A small image classifier, trained from scratch.
Model: 8.36M parameters, 24-pixel images, arch mlp.
Training: batches of 128, held-out accuracy 49%.
Data: trained on patchworks of several textures, 145000 training examples, 11.2 epochs.
Rows from block 2 of a small image classifier, named by matrix and row number. Rows with one number within an expert belong to one neuron, the router's apart. Each number is 500 + 25 x the weight over its row's rms, rounded and kept within 0 to 999. All counts start at 0. Numbers have three digits each.
Before each expert's rows are labels from the 100 images, of 14976, where the router gives the expert most weight on average: "top examples" is what is common among them. Only what is clearly more common there than usual is listed. The data: patchworks of several textures. In brackets: how many of the 100.
# router: router (model.blocks.2.mlp.router.weight, 16x256), inputs 0-255
# gate: expert gate (model.blocks.2.mlp.gate, 16x64x256), inputs 0-255
# up: expert up (model.blocks.2.mlp.up, 16x64x256), inputs 0-255
# down: expert down (model.blocks.2.mlp.down, 16x256x64, transposed), outputs 0-255

# expert 6
top examples: patches: four (50)
router.6:550481479532455495488468481451526494506524484492468491497512507477479481491508508479511517482508491512509483516468510479521532474550420448507466510532477482461479495519499517467531551517527512465482475539508504509553512504453500486492474485472467547502487495523516490535507488517529475456494483524500468483551495497469534465481556500480508464490502504508477473545515525511523511512468518527479506477509519498475542491514513495462531478496482514539551486534488518465485523487502542511495503472511472503494497465501520519503470502515513504501507529476479465502527462529503468533496504532463419493489535517529515517514503503507522516495522466448530471522539513493497503466521526502469545489492483487488472487474480474565482501479484510510500446478461484497541489485516534
gate.0:522504469487527472545504529472513501492503485488513548444569525484508481497477427485515516483520502503493517504543465498521492489487542515449517522459508474478518488496491456525489512489500526539523509499485503491528515479505496494533538531489499496545524523492515536520490543468496527515475523520520490519514516491507518458523465492476494529545503551447486477516449502487470465510555523492420513509465485503506499476505504536551477566527467475483451484477470520533513503474514446464473506504502523522475498462532504431475524481480487536534517515486492502506467495498466488527517504488496498479513510523507465508496499524507508484486531479539518490481481541492509482497509496480495480466535504496503531550477506525500496484509540512494495517505544495460519504486524492
up.0:511524518498500493514545533479486485506463492478492508503511529508502485480516476477514535498523491497465557521498497522476528527506544526459479504468495503499506437510502474555500506454485520503489527541546484474512522495510502488483507564518490506518521515489511540501502553460509493544472524484509528490514517519529504472488499505491523511493518521447510496533494514505479467484544531500492524536466483473506505478535506525508500573529474493447464481515485517543496487520452509522486462526501514516489465457544500462482525461494489570545527491497480531503492476487492490517542562500473494490485490520508466507530531524490513503469510497583532497526517490513504501505501494455505516497563496519504504525490521527498489479513516491532478511548517480463541529485531487
down.0:501487433521514492496468467481449463511499495513451527472490483500529532448466510494493531544488530481452506481490460485518481512462548504442474499475491527497517515499545455498472473488487509495510535472490494464495487508511495522530509488469486521496473532528481518509472510492544525496546472476516483519495501499543468466492468491530512519508523520518491513439482509511514472534515516482507512539526492476550505495500501489517520480500513495514504508477520550448519497508518466508467486495526486511531501458506441465546500493473506525507514538535504527489491479457481521504533505500538549460470484492521473490511454517503512462512548504536471468484462511540515508505487499534472479487544518515490542500505553461506487518511499509496501529467472551516484516475496534

# expert 15
top examples: patches: five (64)
router.15:512516498498465496535486489505518517452490515495478501519484455476522505487461495493505500470464498532551532490519498494532505475473516470510517501504485481485515524491510478487510509547528508543507485468476473466476462565528510521514484483483511504492511540491490526503478536529497519527477498466517491528452497537493491473501480487485494490468509486485485483536476556491498488505512503472457529498502463478471473538509516460533479511491505466515483436519438452507443505473490481458515516466504501518508548485530543483534456483513544436522500553498516504500474473465498523504508491509505495447540495465495460512481519530493509484502483495497477553491514541463493475505527466496517468496449505500488501503500438493457495505481500539488510517452532482548494509483467520
gate.1:515470504491479509552485477479475502460471479510549514550561505482528494476519468496504485490477493528494582521495491540485539522513501507520509522480487530448514475494520497514488514449488483524506497493501528502458473542521499515468417520480529544529494523556486521532449524522517494477493479505507487512477510511488454455471490497497535512527481512495499495545537522518500483496508527498471538495491506483507533515575522505467520490454531505529453499509495538489478513487486485512489455485489497525507498509498512497540492481510530486518459544501532480524525502499507536518508502473514513498511512484462513487530501496496498486447539458469559506535469512480491512533502536524544476479489496482514527491455500534524516528498522521520473494490494493516526514451495481
up.1:464511546485518511490457477504520501498524527477477478475512509536473491497534514514494485511501494463494511517472518527503514461490495503485485480505554479509480566488511538513450495463495477467511500481513468531499487500455507484489496553530472494426475449499445462493491466517462494469529526536486521524509434485517489501488511467517487490505485539523539494495469466505536489553492494502528504502488516476501479482492498512488500469536462500493504536515491541464512488547519492507474506543489502458501474532503460527459550510510459517488547472493499507530547534496511447513510517443528489501499497530492487520534476475539486483489520509477461507484480522549505544529483501532464500510523459482484511462496499470515496467535489461483518490495504509465473521508506515
down.1:470439461549510497485460450477454453474476489511534515502522478469530518481482492479516507548500531497487472524503500431546504540495514493496446462504501481510497522522531503528475456475503493498510504464496513471514483515489489480514480482436473517505479494545481545523467494522534510488508516474450432489526459515518498535473494495498517520488505516540502513441483517484497519548471502513457485476511501492491490503467474526478487482483509513515514500481514499490499513458514498486488482451513493531501499490478460438518472511519461507487462521507466497508505498521475503534492513485530528496477521470511523506490479542489526477487569513521489468457506490514518516509513525508484510489531527533484538521502512463567467496479497520520498489515464460539502501495501537

# expert 2
top examples: red (73); patches: five (64)
router.2:479508512518468490456492534501488517481498490515495466542476489545519455509506515503492481468520514530478535520457553494485531491504467509563489520556478493478473518469462514481536503507484528511471483509511518538449510501511493486489499469545474514497494498486515459458500482506511536488500504499503545495510528492526450470512492531513501439465464462499517492499527557539541475502461482489535499464474459482503483478523512490485537526537484508534532532544478495505447504509470523514533499535512481499465516492488498530536535493528541450488489497549485448515533515499515489486505518497483481493514506521484445547471510525488497494506484459492518544528507497515474522487509528480549531519522473513456484502526463473487507494514498509551496497516493471484527467513502473
gate.1:476504511470517550541505507513493527534475538513524519474536481502480525545511460504495498515533490477461464486508450500459484490492575552503541516460553510536538514470503500547485510524488479494549500462483473553496534502516487543503512525495495462495521460518479531500519509510484491564487515530498531520496474538488529496521497477514466522510478501511496481487435494468493531507537498524487488500491519530508482507490507544544478505482494503488425490468476498488504531492513501446461540513470503457476511510491520500498514495491495505491470472496533531498446531478511490504485480471552522508523500487501540489507496476501491494538506487543454493477468513487515483506464468498511481527503507493506501487483514528483466524506500444455523518491532543472500520506504474
up.1:493492521483489501512519495534495513537479502498506522495459479492498533512527490492528492520511492474478477519519473508494518510547535480488543464483533459524511438540481483536505450494525497514502482481499483491509504520563505548487497483533530500485530474494503518517472485478484546562461519497497521497467469555562488482510465531473458488479471519504463501472489534490495494482549502460535546482490462480504470494475507524518448492470516523504489486516504488517474478493499509502449508487477500476538494462486516489509506475533514528487492474494501514570479514499565506470497491509482486508508449479494477488487513510497504538487524494549515480469504504527507490484513514511460517555530558501513521476492512493502495531471528436516524476555480478520525516475457476
down.1:490535503537522487489520510480511512512551486524459498515460519530510462497469519483476482445502484482522497495492504470490508498487465504506457535513489475469483549502525503501513520523475467486504496477513507523495505463465473466531535489527482480536505478463531445527523510529529497484494492494499530529527519497483513466537508511523495487471475493467476510505487504520553557517470461489544480504517549519505517506511452476496524513545486480515529526478508541483463501519484501507525544502530441512501511496471501506479527516483526484461528477533481488467463509478492466494511459523502507520491544543507462508530454500534493471563503504469488534543486489469486479481438511497495504535477446504469464541494488518477491444482511500457504527470515511489491513502543486

# expert 13
top examples: teal (71)
router.13:521506512476514478511530549502509533513501489521472550484550516489501495522525485514496490476466470480487499501524477545520455489487521504450516504474519529509494522519492482513474497517516505521538454486514490482533473490511510516501517572509508494522499443444517539496509545494514486514497515524498495525537498479482522496485480504515482514513498521523477485496487439481459505489521499504501485523491543494519496510521513474543463480469506495493467490483498514545523503507555510473509495482480489514497530511526492484469459486486448524464522469454496543446464516490522444500519506489546475522471523509505497453483475461514471493518515547491448491526461498484469490505498473494477471516462466441559485482485504518486483487511525512454507540451476535512457468540516489
gate.0:517523515533519493527444505519506461517553502484450535474494483496487536500500510513503498541463486471538484489478526533487509501479477498443502495488499541480488509501502505447498516462494476428509479523492471474553466469475470443502512531504503510471475492525458464521483483566488482453539484486463475497537472465485521503482542470488481537483523519526496533500495486522497534534505516570524486513533490480525493520504524525461492421474508493502516526479522521476542493524520489533522483478477503495500473517484473492487509504521483515475547476478501511489539460516518500485514483457530476554445489507516496483525473479520482520463501502464509483471501473504507480521523498551508501525516493456515486485467524493536496481497513492509535487490511520500488506497505522
up.0:532497506495476470510533517495511508494518469478452501513500526500501489522497454490468520476449485521542539519534509507533513499492510504471509583492509483462515495497498511477530586511479517502496494538515526484496452430513494469487536503536542535527530518509523481478487528473526528482499509488571522506477534468512505459556437495516517462524533483475482476542529502548527481505510542478496557499512468505507471479524502497522516516522518461515483527489517509509511496521512462508483523509515464543497519497506491504536519516482523497513518508494465463488486483488507512498487537536465504506488486526467458495550535496520510471537510505484510547516492500481493501510489518480523488488467476486482476524474491506451551458512504526495503525470541487480501514523512486
down.0:469492514493459477471516528474474541512488490504519491494504467506506464482488481478486490504559507521501510478466453488498511468524470490517513508479528462546508548509501536484525522528551550535518510509487510487450493566455513489515452462500525526439501469489541511516500489482488521537537485509500472485483490521514441482485517453519495500466462517500468486503488528516479475551528535490475516500539466485431477488506519491511502463509464473539501508545470467497458504508500478486472489454530506493553521500513471506507484508537520472521518513478486525524508525497517480493478494526492466501550523490510451502482506481482496472490511503494487483516504483504472518535508488488500538507474466502503519467559453505506520538521467490483467492493517465545505497510465529